From a checkpoint of a small masked spectrogram model.
Model: 8.55M parameters, log mel input, encoder activation geglu, encoder patch size [32, 4], encoder layers 12, decoder width 256, decoder layers 4.
Training: adamw at rate 0.0019, 20400 steps.
Data: 39062 training examples, 33.4 epochs.
Rows from block 1 of the decoder of a small masked spectrogram model, named by matrix and row number. Rows with one number belong to one neuron. Each number is 128 + 24 x the weight over its row's rms, rounded and kept within 0 to 255. All counts start at 0. Numbers have three digits each. After the name is the row's rms in percent of the matrix's.
After each neuron's rows are labels from the 100 clips, of 14976, where the neuron reaches its largest size: "top examples" is what is common among them. Only what is clearly more common there than usual is listed. The data: synthetic speech, music and everyday sounds put through simulated rooms and audio effects. In brackets: how many of the 100.
# gate: MLP gate (decoder.1.mlp.gate.weight, 672x256), inputs 128-255
# fc1: MLP up (decoder.1.mlp.fc1.weight, 672x256), inputs 128-255
# fc2: MLP down (decoder.1.mlp.fc2.weight, 256x672, transposed), outputs 128-255

gate.430 108:117101149122129119169122099125127107146144104107126209149153121117096182141138085088117154092105144173098144104125134129106156122170105114137121153128154094130091107102114160171140121142148139120110124096107118130114116084100119104144132151121143077080143117150161085138120101115109121132132110133122106123065132100110132156080125109133147119101138151144122149137108097129123108122161
fc1.430 107:124120116120114109147119158118114146126127145145066171129124130126119090118165091127104091176095101098109147120135109128141128095132097080157140128148097151160146159139171096138127120156101145129130055153149134144137095095102147104103117107098118133113137108126105170120105108081177132128115127105116104146120088155161142163111149086097142126118103126158122110119135125123122143122123
fc2.430 103:133101086131104097121105121106112062127131106121096115142160095146187199131154162128147144108177121121202137115124132138124174141114172103127110144129135106099108117133097117125127132182124133135123159132135090150140150114124145159159140145149126146143142093139136094102113176111122131152155134175110145112132130130068102151156142142113080126108115124096106144106155146116121124166115
top examples: dropouts (85)

gate.477 095:146147131140133109123125140137163135122149148132165143135142161118144152181166098124097077102112117116127121095145105148101136138112138115173149155075166102128102102119153094136129130109093117109111133087121108090101108116111086098137122129164169148150153104156111138090160136122094118087111140177125138123098091133065151150105113102166149145100068127161096128102144082151102115138138
fc1.477 103:144126138148122115088107122116161129123159091084118135138145154158144129166150125113137082143120102097150120067161084087159112145163107105111118166116162132118109106142153105111120157128120112120169148138154127139137176115125123133179135145133121152102144120133086131095134088088162118115133179147064112143113125091117179110133122132162107149136105118180094122089161089163113127146102
fc2.477 110:112141174147101084164165122087115129157116127127129121114116101140154149123164125138132171148127144157123131182113188055164085144116120145134109151190136121156146130128146063118118192141164100141139134083132128099148121108103145120105129153096115155116153123185113141113137133086121115113120128123150144161138156120152125146120161123134144146117124152156123114161154145139116125133121
top examples: dropouts (97); number of effects: 3 or more (35)

gate.45 109:141166114130124120122120132110130122140126130101130160124128124133123164128113111109094092103126127093178122101144152152123117132120098134126087147148102115163124143126125152128149138133108142118138131095140070171126116130124168152136155140131125143100094104141126107144144135144098108149123124155114134092032120119097136133064128103122126103045117083087085155135122145125123159152113
fc1.45 090:107115121134145154128171144131111138113087116137100129122119115126158088136117135171104142130109181149111151128131140105134090122118164118096137119149140176090123089153126094110120149137125096130087091113098144104106107113117108125103084129127117121153107143122132152150076125130102137107147094134122134171125116139144085183121141182126133133106103121153154126140109194128126159140142
fc2.45 092:117111081140117143143127170144112149084105120116118107107093117128165134120176129171119166157131101106119126127135147107124123163109108103152117095169130147124071105146128141168138140147183147114120111139136141142100104092119143176116111164152117151139142135140158139118145149137148158135130118156193125120138106163131087193216155153123130120152117155137139116099138148116113177120160
top examples: speech (87); dry (55)

gate.338 097:109107123150123123095101120096151137123134116095089130156129153129132100154120112097125137100137161142190125090128169079100134093139151155125104138130114072105127123137148106107140116119119120132156086155098076140144148102123136152161137138166122105110095117125151162110125091095159114169141176138102091079108128085095139118104078126132097109089123072101076145171165098112136136145126
fc1.338 100:154162135127101114090156109177102138122125138151134133098132105123103103095104114144143163102127131132100151177092085131136100139121168160099154107170071144125103148117072144132117143161112093126110144105121150100141133174135141110109131079094116178141118154097134145113129153157104141135111128110139132140136138166169093146141132138111116108146141146118178113118067140147094084110140
fc2.338 099:106123114138118116123110141090125124102136118171045136141130113088128126122134152134111126108108087114146168120136113115101162144117151148113135113165115101136147135159145164101128103157123145121150141150097120126134158144132160116140173144119112162117109099088111102148127107103142175154138147114119118082131149134128141151026095167113160089106126157116097119132155089128134086155118
top examples: speech (90); long reverberation (65); reverberation time: 1.2 to 2.4 s (43)

gate.134 106:145125123119112095140146131120125107120120127161144146136140089100104119145165123131124154102156127124184101150122120099128066180096133128139147131141152117127098152116092104107127132186119114115110116127126084097112125156123112132133119145150107129158112107122128126147119155108077137151122150147114131090092083132064128119110116144140091108082103138096113159130132149112144168159171
fc1.134 103:134139106131121174097120106157147094118119124091087081144133110089124114094126113156131120103121159149145166139110168053143175093152112112134159146135085162076100128074136153115146133136110135107112104121097114140112136142132149114130162107140122156123173133115160172131175131116125128153133122148112147127138134151137114124160096151139171133157133142103154196143141098139137152116157
fc2.134 102:120109149113127130116152134111151129124115133132146150104143132131151083118113142110109105155096140148127102117142098109133103119131150107104120108158174123120151158112134138100125122120113131138145143103139129157126093147121112125133135101101110150157121124117133125142112123160129135148154118094096076150102165097113135111024123184110085124071122154109131142136102097103134130154115
top examples: dropouts (84); drums (74)

gate.140 088:135141124143122135150127118120129117121133089165102140139113073118121151091129140104085124130171174131164133133111117125148091141119087102172150089109104142163122181131103144120091130129154194141141122126132123141140142107124127141143116106135107153124177124132112097138123145141108104163153146128157134095099076193141094115115144124116130119115103129151124143138088166132109116128125
fc1.140 106:159152086143136150084131123073159146123122118079100156102134136093131187142084125135107098128153163117159150074131177104173135087151122110119121125128123193129095104112174109145152099121134133128122137139151108144144137122111142146164140097113109146141117163101150141089151142126150121129131125114129134155126118154105104131136101145132182134126084117169126174132122095172151153108179
fc2.140 104:145174150127147138118151136101151104126140148119113127101126147133130105107109116102131137077134100142163157113122167150105125097075148108120146099121089117111165110114140116182123075124093120114139093100128139087143109155093116129140115107159121094139104113094127103111155098134126134154143126107147088168138162134078126122183088139119115143097174145112107169121096085131154146091112
top examples: dropouts (87); band (63)

gate.41 105:140119123122132121133119089124112132117137126122092162112130133104085140169147147124148154142169124116136089113146079115085146111178121123123095090155114098157106092087128123097105124163122107142121174164107172148167151122138145161156115140148135144094101158126119118166152135148127131105189095136100096100115105091104155097104100137177132099126107113161121121120117106124124109135153
fc1.41 102:115133125114129135141140124132124130130121174171166164124140115143157130125085094123108134100157134131142135139144100144110139088079163128154107181088121111122147139174146097151153110091130158116143072119134110128101093133082107101124129106099134126150138093139108080095110188152103113145142138137167149137121132148135117163129116115141139156133161135157116140112125152143089120125140
fc2.41 107:160131161141110146133103125129137085152137138102107132121201155139150127100095129083130158140127139108100168098152077107137162117115142097146174123109130119127151124106138127138172121131148129146152135102104125139137140135149149145140132141127102128146152126103091112097112111113107128148123113125094145115134160157118131091043100131109113148114120161122131124140128163178089077141086
top examples: everyday sound (67); reversed (46)

gate.262 124:112132179136128131135126121121120132163142173111101154136109124111086098107142156138114183107121121131117125133112148118111126090112059148108120115137118118137162106121123165134070122153159130130106113125136119085115130120120116066131133130133133100112104129139136106123143131093130132125139146104137129124074167085112121131082114104167116114075103080107101096163099108172113144134127
fc1.262 102:155109059167149139138120100134140096133112101117098092110124110142145121139147095085106107133126127086121100095141142139105179132155110140128086146119113156124082140138136139135134059149129172113134117128101123126106133114121125125147098131111156152103101158132109171091107146141109094115104113140160090125122088092094101092120124158120125138139134115143104128107149105127140169129138
fc2.262 108:136142135116143142142136136148138155115141105102118170122104097131150139131091140082159159122132135123140095161127145160123140161149082101128121123141116108121150108151125112163104101143093171126129132124155159095112131114076120117150115137141138164121150108142141127172138131113097097171127142087175154139155134131105133077155133157098181148111151124141125178110160127168133171123089
top examples: speech (96); dry (50)

gate.340 094:147123108154087081130130147087108105129131084167152160146174158114138162140145110130146097111108152150132109107120124101140114124114134139164135120080131122148110166111134154139158126128130147136155138117159106138099116083124150111157155095122126103142123067134098084099172118130121161137128139107097127154091092150122110148101112122111119112107110147147130155089150093139119105121114
fc1.340 100:121136172089143090143145097149150125141121167109128121145114162130147107182162130081118133158120101098122122128133112116129154174144117138153141148123140106126086139139132097201084121161079125112149120153110128098095176186087141127136085125136131159115153162142139090132087116103124106121107136164177105126157123067086149105119124163162117126114086113109092113122130111171120088135119
fc2.340 103:110115133088148095133132103126150111129127064135131126117113123112126151137134111159109117120115201102154104116127163114131119149073114093123116113152119126084135142125165072122125134155133129137143129087123105120123132167134067133130152111121100164083110119135181113128128106047152108150116104154146126134134117123152149145142149117116167111115133133116082112123153087119162151134157
top examples: dropouts (100); band (52); number of effects: 3 or more (40)

gate.500 081:059105122101125143143154104103081109141126143154116125141142139136124125133174091118110142137160160132112125115121109171102107077123118116103136092157133117102155133099172147116125092122131192129131113104135163131118101161181100126141076111091129090144076153143125084103155101103143149171157120083145089157114185159134130175118132112085128116121147146149141111115099150128129116147142
fc1.500 097:167119118138125069132141131105103133174155115146100103110171117136122140125117121085155131099146149173121207138090111130163161120100110110174153155093128128128098147124121098137157115163167076137181100108123114116139117148155116112126156098104143118101107108083150115120108111134117141107082097124074119170135112137113112109126119153131122155137125121131126144091095122132126106132115
fc2.500 098:156144125131109157098136131136110138158146118127124142086126150133117113120137149172104150134132140144135089128090160170156124105123131114190097169116111132133071143134108130193122153149143108126128136144165120110127105111082159107134126135131131134152174120125142134102109130062129170126087120137135125155134103124110081121203184156141151135180130150106114156133063093108104146115174
top examples: speech (53)

gate.423 077:124156139145097099112094131110158079091158088126091138153128147139148112153124112139143154125153133134174143105170114083090097130105128168127121169123106162106112128138109136084165124114147134131135154131141110135137139114133122145154129166147145129109118102111118111108088127113122140154104151148097154080103153143118149108142131093082132168141157139111133137143162117089121139133104
fc1.423 094:159119137152129142105106127155158130123136127122176133135116132117157102128085133127129152123138133137082174117139137117091131130086146154109129184122137149159121121139148160110092125115123120127111105116156161132148152116142103159148139092128106117126110172139096132128149143151124115124104167132172122152113153153146140118129116154151075150147134095099156116135114105154156167085099
fc2.423 081:153101110159133128136130119108155114142102118115103113123143136084129121150151125090103125113150105153131116144108149125101140141176142121170142137141093146067126127139139109136158128136183151123155144161102140125159146126121157137150125139133114140140139126138136105134106122164125165115135143154108159113137114122098119120255128153130156098181147147138116134152075112120116144146130
top examples: dropouts (72)

gate.128 090:141114093150126166147109097123132180133141108160133117121121135118081121103128163123151141126126133159112087137092123128135193134123102177171092135088136166119150108120136138115120112122139154142103140149133112096125129076094089105142155128164156111165106111134080141122103131133137168130126121119136099145138116139104079077115140109153113151115130111090165098129136125152141135118139
fc1.128 086:119172148095111113146140144129147136111153110146144134152139190117139121174142109142125116197110153163083150107109122119104137161157170102166167157092119155129100157100171104169159106093128132135095120097137105117126117115095128149117104120114086117135191133130090100170134129071151084151123147132174147146157112122125098111130130115131113142137087133132166130129115108145111116128131
fc2.128 092:110160150117157137100146106135127107105112146117168138143144129131134078114179132125112098128135103128137150137143104118123134094111114131132120210058168142152103145133136118131122141099100114135145143113181113137127135158132123111114128121117141111112122139106122147091139147073123120088106163157159153166102158097109146095130112111140100178113157071146122109130148121150117104133136
top examples: speech (100)

gate.549 104:120097133119140151160096115138124157123111105135122163100145154137126134134165104078094150137109124151080184128157130125129156116131094110124096137118098109117119148129158139154101148163116193130118108110136111101088102122125140121134136137114157104111113113175153073163141095118112075120139112140172135154086060121135128161092100127143153135111099136137127102120146095135111138126141
fc1.549 101:113150112088141129147149102134129090132130132115113137147144109091092178144138118120076108134096140153140137143137153139101141135099065085144156104163117084126119115137162144129163127114123124140117130079142123152143135106138138115121111161121125118114151121098126105137102150061092133112160115109099148084124140115110129148108117090119110121094122108100125148132085102105110116123135
fc2.549 106:108096123121146154167123121136126126136126116133107124156153134117104110189155144164112158097094107105125112106138121136093166122132179094141120169128148155132091134134112154105121153155104179116090150106160119107089109124132142116110111127122142120127138108133130086165105118129144153163141131138131136072080104153125133182173135140141153106123125104088110157111178122129070161149157
top examples: dropouts (92)

gate.607 110:149138126124087090102158155109073028041061084112093162148141137148159169137135134135161128115157108129153151147133136129093076113137164153146135135152137086146091138118135129115101152150125137133133095150127092122139143171172191118076051063066075068071078092099109114103101133133121105134124141141140131126117124116117106148109124158108117104129150145137125113137131127105092125133146
fc1.607 121:128110136125143153154132084111151180169164162155138154138167134123114097141110116093095181106143128117142097116125075183148172091091115121132087120100135116101145142146133119115167126081142125128134157130102113132157141143070091101185185183153170180140131132129112129126161119147135157153154116142119108128089152150116123138097102115155147153094137110131093124114085122130140098125161
fc2.607 126:128133113131090112100131167103102073032053097104093116155161189153163167110167130159142139135140117144127144145127129129085094124140118142149132152151185113137145099154139114126108159134109122136124128130125128121125146173169160136089057081061060037103082085083121116092102116143125110126101140133140126136138138136124114131145121143120139102136141146103133134146141134110098125119139
top examples: everyday sound (100)

gate.108 089:129134126169118125124105149142139143132136064136097143138145150154146118145112169100148161124145125106118143100147112136102135113130130147108107165115087154134115144126168136074135133120154150121159092119158123132101101107143142173159151144094096126104110133150102142165117109120137144120157116125100163117115136126131170122112087107104128163129117095137119099099144134116116128151078
fc1.108 106:169145070165129158092124138175175115119112109108121121111114162110160129141092124146124100101135127087145129156133184087098134151135172163119122118137109152118109094133122094107159133072128096141130131093086077144121167124133129131146128132142121153144103127094100170106136149094112129133123160151124112113102123086128132107120091112136093128128134093102127137149153125108113130114137
fc2.108 098:150144103124120122136102096109139111102133131135134140146065125156128162111109167185074147066141149120131134122094168128080169180171129153132089152134129196102142135151129106102149143112126143110152150132166104139164164120127147143167138123130137127113136141151195132146135135140118138122126135125136148140122177097121096153120129113108138089117140171101102104102130116154120110127145
top examples: everyday sound (100); short reverberation (70); reversed (37)